From a checkpoint of a small masked image model.
Training: adamw at rate 0.0029, 9100 steps, batches of 256.
Data: trained on renderings of 100 made-up gadgets, each built of a few solids, in any pose, 23.9 epochs.
Rows from block 9 of a small masked image model, named by matrix and row number. Rows with one number within an expert belong to one neuron, the router's apart. Each number is 500 + 40 x the weight over its row's rms, rounded and kept within 0 to 999. All counts start at 0. Numbers have three digits each.
Before each expert's rows are labels from the 100 images, of 14848, where the router gives the expert most weight on average: "colour at peak" is the nearest of a few named colours to the mean colour under the peak; "place" is the part of the image that holds the peak. Only what is clearly more common there than usual is listed. The data: renderings of 100 made-up gadgets, each built of a few solids, in any pose. In brackets: how many of the 100, against the usual share in percent.
# router: slot weights (model.blocks.9.mlp.router.weight, 128x96), inputs 0-95
# up: expert up (model.blocks.9.mlp.up, 64x192x96), inputs 0-95
# down: expert down (model.blocks.9.mlp.down, 64x96x192, transposed), outputs 0-95

# expert 63
colour at peak: black (32 vs 11.6)
place: top left (48 vs 14.1); bottom left (33 vs 14.1)
router.126:427452472498548524531487532475569495447590500514466535496399466467512518514460463521520557448521529445591563522482520518535487513509489479521480511484558564496483475549532498584519560537500593486471554470459484511502527495475539519468526470472528556548446483451538506531604456468458482524
router.127:461456454531442540482521465515582504517456509535473546559447448448438499490505475516488471471479594507559452509449515530510477512465432432487478432540491521433534455511517439497538523502523563550508461487470597509547478401477518508411439513464513524524489479469533509490514527434492470536
up.0:485513472506467482518459656464493442476528525501569443494512480506498440524531505483452466518431433454461502476455636510445433406483500525508515551441500518525509505511520490495574479462469489487453542542539537484477480504452499450510490456493442489508535552541459470547492484523516515488
down.0:555502487488494505505532360527459550547561495490435607525515517471465563456488499513552484508570518548579528566562428485503550512528498472493498393544511523460477499467517450505429488535513472501507456490443488520523524525561536538496499531494559474495451473450542476450482513498497488511
up.1:515492555483529418509339392478509499521546498525442466479506478510534407480461526546523426525582473499459487454482529442576495515521535519465493514425501543487462489502550482548506493472489489483489501505478498545509525480500515501538492460561467422497518493476551504425492518498491569483
down.1:461516470525448524501578637453525529534449475460557521526503516505463623492524497457516555467425537533518499509492484566451552481461472507563521466576481470536522545519504499447488492514509495519450490512557530458454480505481476534507490526475513565481501489542457514588496428498451435510
up.2:504512500480482540582542538486502478458548565463430530452513409471536393511539533527442465499498513415487501546495391477493458476521410494574542477504534540491502517518523478540429488442496488487446545520492534494462505507452537466420530491471525421496497576501504476529491460509489497498
down.2:493466496509520441497490452543487511557541475517565482515508552475527640493468546505500492520514459590529486475502573533506548490460532542452487491438521548552478477467481510458628497550526497473497528494463482510478523518541466507555474550531537555565454415481483441531502554472524531456
up.3:486539497529487503446474523520536466531501497523554488509510592526478581520517433486510488501460485603507511458516613488430533423505501530462500425503440452636504511473547502446497502481431500493435507481503511521550553495567518481572539501487487532465487530454489480487503511517550483547
down.3:521420494476534530495508511452453515468516502501425533486492430461495393499479500516501514511530559385481475560506417535517474543532548478521495578516571487381498504529510462512454483563547501502535456526542452453501442495435474520445473479516528483519507466557551508484492503498425484491
up.4:491527501515452551500413434427507478549545534460454476463504439493534416466480449495509421457501432482460496465424511489530491554521516504448555496486522520447418544515472446484477489538446493545468524503492526516465524447520515476453508463527510339479455536500521508519493474512487525537
down.4:528505494523517464568571548583504515463515505539553521542516558537430557532508551491496588540449567512575524542568497472483520483450525539545466477499505549543509456442553478490529502451535510454548467465497500491515519501464468512534506570473498650503488448479490486519504523479485460441
up.5:504522546528530492510370436435521435525495621497441473498503484530525477529486530511481443495502459511494495521467572380545512532536549484477501510415510486484477502516570465525473492501444491517406518505495513484486489472459501463560522490502396449484518518469512526445487503523497546543
down.5:467481468473437467503614560554456555514489407520569492553507503478472528453525518471536550479487524491531505503532453600434466482471423525508464462603502555522507488450510540504504427499537478495601431517504529521513469512533482509468464492505569520483513473477479490537480478494493440463
up.6:510517568517526434467569481498489449512496614493495476470509498521500511537480490516481436542475454525502501518503427385514495527493457495512501516559483497505476483475555436519355497470444492506427493523534504538525520493492496541552514519498402469479515494495403551531496529529540560539
down.6:489515472491449516554435533490478586487475423520535528528511515509465483498517540448521567435523571460473504515496580562452494485495528479517488491427512490496538526535479578518586383506523495496575471488493523461449476522512494438467478450508542496472539513475571462447480474508430417483
up.7:513521563520509445452586487502482461543496584508486453461507486547505510558482471512483447547461441522506492522508404421497509523524469510507484547586487503495482484488521448507358497479465494516436476528534498515496496512473490544537503525498401495464509493507397547543495526533543576530
down.7:495504487484450520548424531499479582467478453503532555526512530492450474478512544473514563446524583463472544484491595539472470497453529463518502435404530501489531516544497556540583411488502498496573479477502524498488504500552507450473492436513545472489542503486573462445479467484433421484
up.8:515481523483511484506321489496507530512466465516512448496509510515562462500496539519495508503547486529487498481467635514525528513553598504468474497372524492513503513511522506517611489505569499519512489489511473499526441511463487476544484479526477522498575539515533504413494490533504532507
down.8:481520447489463492455627544458509468509517497467482520504502494477469534495478440502538474502469460505465507474493379492478495490464427506515513459657450513498541512495486468482367538507467483504462482529535520529476517526511539591494525508503521485473450433507478531553476488460481463475
up.9:502504507508511474478614581454445475529489490492644482487499492555508440513463496517499505544440465477524492497504447513471475519537476511493492552623505481484507477469443454476405491502502490561485471550552482510494465508451457564491508514515441508476539523507408535579496506515537495463
down.9:505511525491459522523393447556528548532485508493398524512501489470485532506567458494534500489554529508507530482484511440490564502457537479544486446374504523525532534543543532609527446467465506453537539478490518492487539477563536452545505461543530498482470484531563500396492459491469498534
up.10:514444505539470491475581464576496545444508462507553581515501524484516502459488490517515501450481577476538473460516466596515501528571485486476486471570576574421452524489446457514531500541607507503559509486501492523490412547460467542462474484528539527562474460511511544550496507490501471463
down.10:481583490534505547493480484423472463498456505490474421523489480574543498538522468505494489549486462554394493469470546447491531496437560549510503601447470438584528519534516521508476539447457503543475478499506438561460599496527529470546525552519456478477529536514451512454519508493545508499
up.11:510499530483496483492484507519487547547467412465472485480498509502555636532532444506473511472493493581580498520476532551485494537464523478527492549542493535524391499634497473440469500555516500475553470490516499488485538570479532477528507498508512531533493522426499517547506473536497537605
down.11:503481473523515511489483504468452472455526522521508503481502503482406365471500493490542513515502524416375490486504487420512494469503474508514503473467519450458662492403490505532527533449472500505473510481532475510501499474528520519447511515463482469504473489576512456449484539452474454447
up.12:506513543538510461494406470452512436503492634506486456497507492532520489534492557507474451529484447522490495522482572377547475508519540494477496513437500494488471489529556461509468494498452485536405519517521497478514498493482483452568509491503344475488541509477456535465487499530493557534
down.12:457478477460468502514572530529456572530498407492550531546513511460477517430513506488535557447497522484518510515540445592439494480496424481521445452575519540504531510450513546513488398508515475467619455512490550513482461506541498516456469505515593492488510512479536479514466455495474428484
up.13:513506516470510480497630516506465536521501465515477483480503535534530487563467473473491514527492464496555486533490330493479484514517443500491472563674527461486495489498484482505379499512553497504515462560510518511452478515480437545477498510514501534464486494488465519534494516522516485506
down.13:491492517511473512487350564560530516485458532524507515505509479503475465453559536522508512508520563472452539473475640456512523528464541485545533428338476530499535455529484509520572487474458520481477532473496473510491539493548523487493513475489465454503515507551529492460501458468507500485
up.14:563504536510499505465412539500440515563433579467550519459572549535514488529514516522517510531495490538437423528491549411491514503470498490501527514504459430472487529493510527493522430474455433494455506505538507522525470526433438489555523414556431488465538514510414511491431509573489499505
down.14:483477485471471516575496476515522524479542506490474679505578443480511500485531520523497493465478518436538450498555488470527505427486503533528517435498521562547419567531484492537495472547480447449555476546457536479499541532514552554449519501475512496536512481483501478514400473523443467520

# expert 17
colour at peak: white (35 vs 4.8); pink (33 vs 10.6)
place: middle right (31 vs 9.4)
router.34:490514483517481549479490526528528505511452529493462550559565474440418480487613504508527548517482517515495508524436511472520508488475410484521442469501387526518601479550556518546504460426478430548472486493467578505507538464469509530481484473480516439495471542498509487497425512503470419531
router.35:444496492496492581532464492521498487469458508503483539535564495494448439401565499552531560445535534447455509455525508503499432484520489425512485470474460493448550472558498553518475455440483438496501459493459543477478483495489564474455489469529493446474461542486525485513412510479447408402
up.0:502414499556463548487540559517473511519455552436460536501517523479490467501488471537446522452440495517547528531452497419510512439468538538481495527567510529541513478512543472602503492438445485561433541446503475503508546504525475536576437516499507467514476481586466498490482543507551475610
down.0:482478501523429480495512476533541485455546495583478493524464488551513508523480517506517497572480528527562470487546504514455499509441516449486490501504502503476473510451495558452495510643474538424496455538469551464495459488490514554476529460539500592447500488464600500526529484440480535372
up.1:474498489555498527575541434485483507537515500520478543465497550540513461480486430480447436433501464519494492440575450467467484427526533517537543582486615445434515520511499537508457504519470502561510511502514421458527458519525536439479478484489512569513573522567487509506496434488578486511
down.1:493479475541445513460509537511568443522537513522517519512488442479528526540483561484568551488443520511532569490435521524545521510502490548454458460527417551515472465561511536456551535467496508571549475539407589530524532458501461534544499506545530371485466511462507546491506503555487533523
up.2:539559533541539525464502566506511467481527551526547601426570480474568530516500493472547494537478508523467445494485494501463571484525466557566501524450469505525468550539537513505509424541455424515504560498539519523562458457472436512554521504480463493449556459483440505505421437562507483522
down.2:605553509569492518547536514448445531532481504495502561451546480495464521450570568457543535482509513452427458513460491504481513471445474570514500483509428455559464601501522525489546509396475482506538434505506525498525533486443461525510529443476494472479535448531468473484450530554446490503
up.3:487475517557560498533484428500512493498521486548503519487493502494503527570444471522434463438482554507461486476611482534495521510531484488539537494424618409447491542419483496499541512499555508556538513536519495512476465516554483481461476582451483548498426462434510573526510455490474520516
down.3:517550527479499547448489544411504476590497489483531493464512443556541524491576545426538573501508472475523508477484488477533489492482441535512484494541451551504497509535449533521531528448514492571550453508461466529529521480491503471604504513449492417551532599488414554479506447547495480534
up.4:492568485505517421459509458535571465482572524570464497477491493505523499480441550445521458494484530479501491493506506562483556577523482503554533487444528503441440510427427451424505506560561514425500516556457523505525503499426480516413575484447487525488459470462526458554505480469472509469
down.4:492538548497548558474473498407444527496462502478543527496515495460513531458525504512498509470514507531462518494449497518538437440517483532489541509507511535537493522530561484544502507442507490590506509486568402565473522472568489472557457567490495437535547578471387518490502472594533460555
up.5:502439523530484513540510534597503514503435516493479526488505535520502481531490490501452462425508504468571496523527470478470551575478451484592519467477593412490539496413509472517519511489482502564488567530491559448503502478533447456485499558500481445488430445560461522545497525482460536595
down.5:525500500499504523438452509407486489516523526528552463513499391588522523468508571495527596504497559545547582483521504502473475498461476489480497500531482590526439514498458576491461517557520515492527429510431431518510480504450505559500495484495483544505500572448545522514500471477504489397
up.6:482482460565550491620481492544543467502591454509517543504503505549509459489431508517449404475527534526443527481533525482513498469576497490531538539512566525443532516470497523605510512480466499475492514514492458559478447513583512542516515529522522534546483407424518569522487503489503538528
down.6:484558522463437509406506493489562482559489500557507469497507485512527543585585534464507535517534484476531455466511499522551485502472438501507450508505417498524546471531481524398546528527501483555521435546463529506493523499480539504576484519502502396499537587452436538452528467513499431480
up.7:502443508538474567562495522447463469499470504507483513476516604544522469501471443560443493482510516479470483539559468537444524480388475501498559515517506429571538543388427472491520488562474491531503510496476512489532461520549539454457518520543450402469462434544489488533488481489499519503
down.7:542474502521503450419504498536508487507513517500507466490498396473497475505448555431507545455508556567551642446496532512533477478572540512558488390515502532417438525501482525441479499467534516566491501470440539549528473509480507540506545497474515495504499558427529498541487511506504533506
up.8:528557505518474531472552479408517510504547524537466484506502484520529473542501529487526561524513514432487497454476504502471432487528574481494476547497513541467507484587498534518492475474511496554476427498565446503548521449450506483523538502399502566620624564492515534466486539524488445495
down.8:478508448551513440577519541563455502523482467517472517476493541462440519500490472495558436479482427542480438568477480491522519482527476543447500488488432495552513534518558483531553495460474501474554519537501572467447547534539452463494430445570519510427457430583481514490505494448544576519
up.9:504429489602469549525534510485502449498437597442467544505507531521469452517555449555481475503464552531514505525487475446509555524461575503554485521521529506510532482504523495572473499496410496593425532534582499449490504453516529448550486525473483506505491456567490529497486532491554500579
down.9:490450504515425444493499488532478488495565481556494468542453458499551560505470552448497526515476485542586525503534534494477486486467494477447492471533448571485464509495524548458505498609516540474535443523434541501493454534513465548471480479591534523466500539437553483535535509422461566403
up.10:475494487558502476493548482595534475497506505470575512481494521452469545572556542464514458489435481526451504513488502459504544564539526520510535424536501542431449522488526449515498508503544499533458592529544508543558472472512462491513546578422543452623486459494484509522507493498561489565
down.10:540531537523503530512484504385487512465493503543513509500498465529562509491512488490456542540496497489551395468471487553487454515473488456457472591489496422578553479471481536488547513474462498416584414522507474492449463437493511523574508463515509535479530546536483511434520537447465470426
up.11:506571503450534419481460525510559516472530511554476486479500490510531520479480555435499469542497509462541481479479538561493551612503438473568506504436530468465486507469472441453540508539520503409502489568437561524530476520445462528454547453500494461447428446494500478546506510490412548469
down.11:484523515481551557464487492428455541518473513480530509529511521506477506463518511540527531447540496547459547504476514488537454461501491538462516499518523551529461510488521500519442501463525496583468548467545343522476546483554494467515481602467466504491542594460460490504496463584575417528
up.12:468532484506492464490597540565504448472514560507498521562500497538524504408538520467536523603467552489523488508486570505454495568490604464549490527420546558428450506532470521516514495585497506452462426521510466470546535481542451481528540515501493495496563462502502455538501491508448477508
down.12:506495493503492512513507476408461481469552483531534453531486529460480460478480504470535445401505446518436528494519463522537465446508412566493506497522509472556523536491631459480424520426545507523550586496501497575463499508506480559538403511492535473455506525494455503453496545503485535493
up.13:500471492474542468539412531514500519486495449453514543441496453486492465571507432527424493434532482501532513521516479516464534507647525470526512505428547449469519494477556477570473490481509488527546596478517446467478373511529523518519498440477538521473454556503510476474480474528480490501
down.13:467448515485427557482522542498581417586542541504493459533501492495558581499479520530506526575493543523524510455470494498492513547422502510489448518532516548560520422551467605479493509544477490552484416494509537465527516461425433494464489516471489516499507449422510486490483435474513481518
up.14:506538480433471499432521555428509517467502500580519492529505522461571511470484596509507498524538469409542472467451512535453485509437447460494478498541465543487523537474440465467532488529545491458490473543437544544463476558407506465470538460531480434474483489513487509620497513518432513476
down.14:571540511492574503499488475558499579505488488446444496474510504544382465441466508499547515455551481586437545495498523476544513474560530535514541452485516521507440521457529477543475518408523494508436498477547439547500547524557504491475559549478438534504497507423500434490479493536555470511

# expert 37
colour at peak: black (97 vs 11.6)
place: top right (32 vs 14.1)
router.74:473442527516462582535480506557531500514489510542466540542579519483385530487546498466545570518497541495481485516514503495535489496461443475524497478521444443515488473521502496532523472415478440524516511463481612499567463433496485477478517450433508452506458428444488494490405466498441452523
router.75:486435491518439526530498443520550500423518489493493554542549469423444563477529513521542534485500569471530404505563529511580489486492477484496495440520517573446458567484491524518560461530502458497518497516472525513504529505538563472461559548478505414522531384507508512533416494481486519502
up.0:514558471425565550560424546451500548514521442487484536438540495449544469483467566445512503463589438432476515493424517507433454514523425509554512521448494546502562486501513541471501450491558453489538513498505509482490499493439510498502588470415540514447508509524525479473455491524486451502
down.0:551511535536480509547508486574483481429497497468533569446546482428526550486525518510513519505463467474475440485534519471489514476490491537530570457489503514530460656481497493558524521478473476510493462512513463528533514580577530529537527541478473460578493433493429503488461547576453499438
up.1:488507514521562494503517495519486535462505592548485527506502458514487458468414510551483461521542490447491506576495468448569462580536523448539522623441495425480487468453535480521498500569499487484478478499544456434569421446452505513503463505435499553466513505456488521506484502479531577453
down.1:451519478517373506504540484481593494561460429491522502504516464469515567502577497466535549499494492529469482429528490503526515477438476528453511429511475621555509540545478545476540476480499511465527493540486562485505534527561547456469508485548505442518493429522453457517502458543487425500
up.2:558560521452568569506471520479500546512533450455515549419559527460549490466504555446550536445580421475459506488459484486441459516555447552557497483472493525509530503504513546485494436483544437479548462487470452517478492512464511534534596520432542477472520533542507487446432506543480490512
down.2:561511534541460502535512484571470492418495484473526560448542482434498542468544521499508519504466471473480440497546518479480500473486496543513582447477488512527466656486497495564521506491472483507503443504512478522529506571575530525521530548476482457586496445499441498486451538567448498419
up.3:542561472440554549480479537490518566525530440462515550430553542479555500463502547457548540471555430469451508508452528481418481519518447578564489486474487554543511499512501519477499436485570428501552472500490467537481481515455472504533572490423535448444527523522507492465424513554494473512
down.3:573532532538467497545518488563464493422482484476525561451551484441501554477536515491504514500470471471464434494536517487485500477494499545510571451480496496527462661475484491562525508481476469501508460512513476527527502579579525527525543543467476457572497435498432502488456535573445494447
up.4:495487472519487548547504441488509541469559453498504549547507512416510495444506534517459550434560546483500408518525544587555483468491507498462521484510545555455466535469477545450527497534574499460601478469423460579488532491523528471471492521542529452556570485489552519484492545497527567484
down.4:455539471481523501463500519443488474544495498527493485521476566586515457587462460515491475561519466536505518473460522541511496487534534541469458562534499452550507401497473487405494601431511526503493541508516521505516501453406449479513556467456457547408477524488509464513531522451558490559
up.5:532468534465503444474529520602490546504486504523467482481507507486463549540505511515439484531507514447562479574529450521451486483514422557522537460484481447504512538440568441486556497433570491550553510511554533523510515527506519587492477444450438567490404475584487497477504529509473480552
down.5:554489476488462495518486490417509507436532520424516540520502441571534510475558546480535449465514499559523524441493492475486498536463511440541526508483546523438480548521470546533482485585496490528416432529463466466457517516551539444491481526543483395554537533496484553527504427510508506401
up.6:511512455504486519537501471446513570489541438513512547533512510469543436469515527539432485485571543505474411579502547570548513464482518467489466530492508528474478491483473559438544480526607503456628492505437503499486538449494517454436491516516561510514581537461532485501483492484524561480
down.6:472547503497523496426486515493480450537496481537505491504467528542517468582503477470488493554487408508455518467445503509517487437522511591477525553536481484610503486514491455456493641447524541515473511514535536527538540502456449507562539458444485515414450509499482455493528575525545476530
up.7:487503580540531489513520505420475449533481568511477474475516429541496465575456573477484530543451507500489475565484421466526551498473509513556439575477512527530495543521546423579474484518490491567465482542616528512500528501485449490525490551481414547491493470511457544548481490524544493507
down.7:496469422469444466524500501532507553484484452449512483508520493509511536448523479474519540408527544493496564500528531519505504467467533419442502375504523555436569472483503540512502457479518488461549477482495438551457458521615577491547466515552550452560545523534543500471463520467492500502
up.8:535532489365507504513467527544440563561524389504502495495506542523531493551520482488520469524535472557445477546487558531508487492498494538498518530517451456521495457539478539439540484463586490496547487504494506460494532475487456497465537445484591557470561515458495393458494545501477567479
down.8:537518549547506523495507476524579414465521523548504555469507431497558456525508510513465473506489416463477463463508464451446557492472548553504549517499488547556485653497503478566476572503496493527445518573495481529520499536554469466547518472496491457494509468522420533491473531571500514468
up.9:487518547530535476511519508413500457532481587504497477500511457561486446575413551502471532532456494505478511524467443444530551520516517524552415584456522524543489518548527428541457487517483487564446465546608515499492516451473450475531470530514427508483514490489465556540488480531546469546
down.9:496480455477453487511525507536482552484478443469515476490509472461528542434543488482535533406506532470518557513533515511524509470455500422459519371503503582446547527488507519565528453481515495466555469470514441542478477549616586496535464537527569488554524504550532502469471507456472517473
up.10:515579472417559546516440547487486559542546426463530512420550499465549502470500526458547545474555415444453516488451519496440483521543452543562506519457490531542544500489513543462492454472554451471545469489512431519470528512453492511559574482454539498449508540488507450462461473544516481507
down.10:574517522532493501545494472571481478417491490463504571435557491453512539489505513502512511496486462489460437487540522484481532459503522544508563467475505505518477653472489494548529511461482477512506466515518453539522506590574534510542547542488467451573494429493437499475448537586495500444
up.11:518512464524520540541491480448487550489551495525521563539494461445571460467453536512520461475547513510487458571499502530625479566481509455496490602505502524457480424500493561462545486572532503518566483467482459446557488431489502472446523507477597526482541504440503493471494467484505575498
down.11:436575512498453484437516500512537457546439474568497509514500547577486465557555455478456551515458455495477525442507473521504497433485548579520537498502465542604466526530495474489535572406497526467516525556488538532537553487495474487510527482450500475471476483535466420518507551531531422549
up.12:540543542510482529480514489409480482527509477488496486461513443568481449568521497506571475485437498534519477410518534502445553510461507539510401547531488574541467477560462549511523476518517496540529374529499560517439521505480479460441498529511517496461497439504501497542491427532565513562
down.12:477514509512497503440478463598437459459519523505465489482503484479517498463527453512444574462479492460448587527551497467481465463499521468488563443484549502489515544499492443500534552493475509481535487466545446502542471473585548515603458484441551530519501565561543530484486605448469534449
up.13:539570459423554535455445552494515559540512410483541558416554532513530480481487506465526554487555453511458526517457551519442511520548486545549482514479479500529525480520509547477536438465565445520549502458513456531513440499472484512521577468460572476468527534482516446465444481571519448523
down.13:540534515535476498557525498520475496410476474443533585454547492477497552500492493506494498519504489481471414515545545496477514460551505552499540466486527483537472630445467477507535498439486466505520503504516459537528501582544487522532555547452463440574517468479403478498439527593467473471
up.14:545506502532459502505525507489487471585492461554487542483503478561451438550546445530571550508430497508488503499533535487438508513445428611521485518543511499564453487498552513497545494497499497528525423480493560503558506476526437518428525440461530518450424464543499496512492457524537536604
down.14:467508516507489475438470459585476463411502548449497509484500435485560525466519480534477547465482530542506593472541468460488479495461576426556508452462524562442443478515467521532493527570508499497503489566472441493555495499557536500526442574492544489558480533537536571522497513449471487429

# expert 12
colour at peak: black (44 vs 11.6)
place: centre (30 vs 6.2)
router.24:489463499527446451458488449556543520506476508503503518486477471504496561415599502474530499477476524474520419571484521525530489413493437463488544477552457520517520524499454544516503507440512523467505484555391550585474497549539590544493504547537511451582510522475493518492513564510473555472
router.25:517477487541456449522519498562446490572494513448518537527466499472456516467497524532493525608479598498570435530525547497533420560473484501506546439532412466485533399526441504486521522474464570548534511523487551535496576467463510510439540455524500472519492501481457514464528553504505493536
up.0:529524514493514547537420555470539553512493477498467568459560472483468522521545531465543542490560550492490458567471489549488515495532440517573447495439474533477508536541534564502559448486523445508561553496459535466530521473438496490450559453441554491441471499464517449449441439548453445513
down.0:503549526510437477487558491493419485546485515517510652517556501538499571495534521484479495522480436489476432476506459490454487494505453616478515574497423514493500569506525461444466510464497465516488512522513524515523473521522444516511485512444471529499558472549461497453420562528484520425
up.1:484534460450507471446444496505456529492548506531512501481508583515612533455514390516487497468527481463413513517485551523596518547471555445498440488494484488480437586479523556541504480426461485454500510519521464463532565502562541525542524549514513486508418493557501464522484530480486511501
down.1:537501477511464538516493509462556526564485485482511490536518481419364478539517481480522506540536414530580505531498530472467482522570444546452483562501497490496495475505564487483472512487542496542477495415467476472509486472414458505518465474555496414431561540488525538483488473600507482458
up.2:485555489499523466470490471487478507514524533509510517542513571497599476441522389518484543528507491452444472514456534551579521627420581470509392472486535553521429543502498497599473497478507489447492493545479457447475558513519505479518525518511489544519495492538534500509501500483489478490
down.2:475483517502391494453504473498522517544452486497496481518506469502343504521499475476451455488502467551564511533567542486473477488633476500457508509513447532551512493499527476454470511474518508569505527449473531531531457484481472529536432501540509421464547566480510522495481500526538593523
up.3:496460552494513562497487487550526478466549479513476505451492412501433535523487577470455497518477511554555537462548456470414421414565508553489593529508480458506520506546470502468509519494478500526533529480531487515468529448459460401479478497505540409583529486438523475518500528523541494540
down.3:501462489514526501569493510450463472497543527513530545513480532434576423503516516577556465510470499508441406567465467522475538485407514491562460565475503489457481507437511509476533482521505516436515460566508532539510447484592524480477558531427491561453497495490500495473500441423447472485
up.4:518535474473504483499572522456527488444472512455479509553502416481507485524481520467484536566453515561550451470508497502391497462506527480475520539461550482511609453527527495504464488548555507484510515550386503490503406519470454500509561501452472471590584426470466521478498493481512493501
down.4:451482534510491423520479508509462497527478499549511520489494552633585495468508472584469529448492498481465481455551515541516478436501472520532522447498510521523446512497487527468492531485492515488524568513516510558507561551511492503474469526451463559386472589491515474490490433473561511608
up.5:530489544492506506516518488525508488489520474562478499508505436478429503537441573441479500543461504538531446487581429476449450442528500446481580539498489447411581440521467525461517484555514497490535492511495536502506474521417404425446521477512513470555576499444508529450494499498497491441
down.5:498483510509464478534484496496496480453502500444490543508477486473628453451547480564552485474478547494518512493531478508500525481435509517535497418495547522542445543486499499541508537461485519503521479543521497537488552536645540548498502575393491556474476506489506492515490389504466453568
up.6:490407558505468530549488464488452469548519484555516502515510501493469523514453541502505479493483511537488608492531509472520544523568493495504501477506509540504435558525525485463461503340482498562502476480555486460542533413531516468444443506483512388461523529545463458524507498511488496575
down.6:504510481498521545473491507500523490494541514535502501473508478495488538556530479451549429524495440458481370500435491514449452541458491484533467538507502434481474461534522498534518487573510484460484448510518558516454492513467444487507569513554492581557503435530529491473505566440475529347
up.7:553517461479508474480534537519513474460467498499479495519501461528496493525450569488544484500498497485606461467497514460461476449510422432504545570456501447452553397496535475481527480582514485461454440542424543549484456579414525511535552523465461534474542475510489529432487510497482526434
down.7:437578479518502446558501483504540482497506515530496520494488503513609550487519539573512553483541579543432520502531509520513520452456471547439486441491537524494502579494485519509514511435481520491501592478545452513550559500594475550479458490510499485469489486553485461518500450552531403576
up.8:508507577489522483500471478479466492507508498542493493462515481502475447457517455477499531588495484488461448535540466488445508524466587413492554496493480474515505477467511532587455480508510481431515560541443439521529534506454383434493528484497490415582552550476527510492487466481532451400
down.8:550464546507474487509462492514534498505487484448503530517497483430526518488487452505471459474469496626506551541547516487468526498534477543549440475514513526492490469520513536487495511438499500583525522500513568534470516501555474531501457492442499528427506548423500504511500473555415608646
up.9:493549444488528483497469512533515518537448511498529505538500576505593504475535474551523487445512496486519517593422564533614489532460443500531410509503512487495478498467535467520530507549518503487467442510562513469511508520534569564527500516497485614404408486499514496509502499505467505555
down.9:472554479497469491440544493474496526468474495511490459480503434533373472536523542473505575509526501492515480435548528486509467506555530472448536510495471507463563543477490465508483484468499508457479511482452447486517480475428545504520456488581514368592514496545481499496500543539612505435
up.10:536526513481511552527440553468532555507524478515457572454561481460501520535546522481535537488550552488489437562466489552494525481519439522567461514441462553484489542548557552508556438504515439490546556511456529498531529490425509503454563461445550491445460507471526450458433442548445463513
down.10:511545512504431467465553493495425496556465519522509670515554498513511570504535525473476481515502443491484429468498475501431484507477445616457523581481434510493480548505514471445490505479487481507508513517528521514527485512530438507499473541460502531500545492557483497456421560514490533438
up.11:480551455529511477487476497410470513489562530525508515514498561484582486451555392488490522546478495494477457544490531546520589535416575448526418471495537538498492570530498553591487494493509501450511549536459466443482521522538487483514565502476462564505577503546538498527503493457497485481
down.11:483443529487466474462477484547524521520466475473502516523496492541387514505470450488466497474498448518558555491574531498487452481610492503491497471499484535556483451525489442446474533435516511574517535435475496553521521530492468517529416541524502399467533592492519527511489485575536582537
up.12:485470456520489507461511473431471527497569500472505514457507498480521491450517400494480487479538476510451504365539483526444561508475610535501461471461501538504514573515502614484482499436495483566551582469460462502498514493529541490498503515519508479538551499611530496526502488451524508472
down.12:491472517477488505511463515568462510562522497522521514556504599534428558516452453451452461566488453468511553607476501499495498479578456560516498513500500477566428444571509471449501513491523501527501464471515532475524489461451459464488533491514494491375517547466538523461487479591489531485
up.13:471564422446496449468458484520527549497555502437517505500516511519592547466567414537501505479511500477428480540431530533564529491471507488504503463490484482463465562462510491539553493563457490403507539490503470537459597539533543547551522534495463509524403483557550470526489525485489485484
down.13:539474458499509505513503513465513525461471486493495484507508521469407459533453532502470511561550436568596567552508544481478486481568489512473440584506534496513524473479531495471444510439528495512478462474490438459540450482429491486516450459571512406439549558460516526506489467581554506564
up.14:525429508528511566516518505413509497521496511473462502464511492494481463503509465484514468506521493487501570342540468507474540545485579550501485494508555579560528537537514571462464512422523501612524523502446460487492491511483475462481485464490543503502626496553489475501503465474519491533
down.14:445546555485547486451494486593423504538534506591519534521484564587426624499486459460451492485471516464429444592503497522496483497509487539534548514490464482524443491554466473441499474500494506482516479518518620489484499480529479485515544507477493534468505529540527500477499555479487551475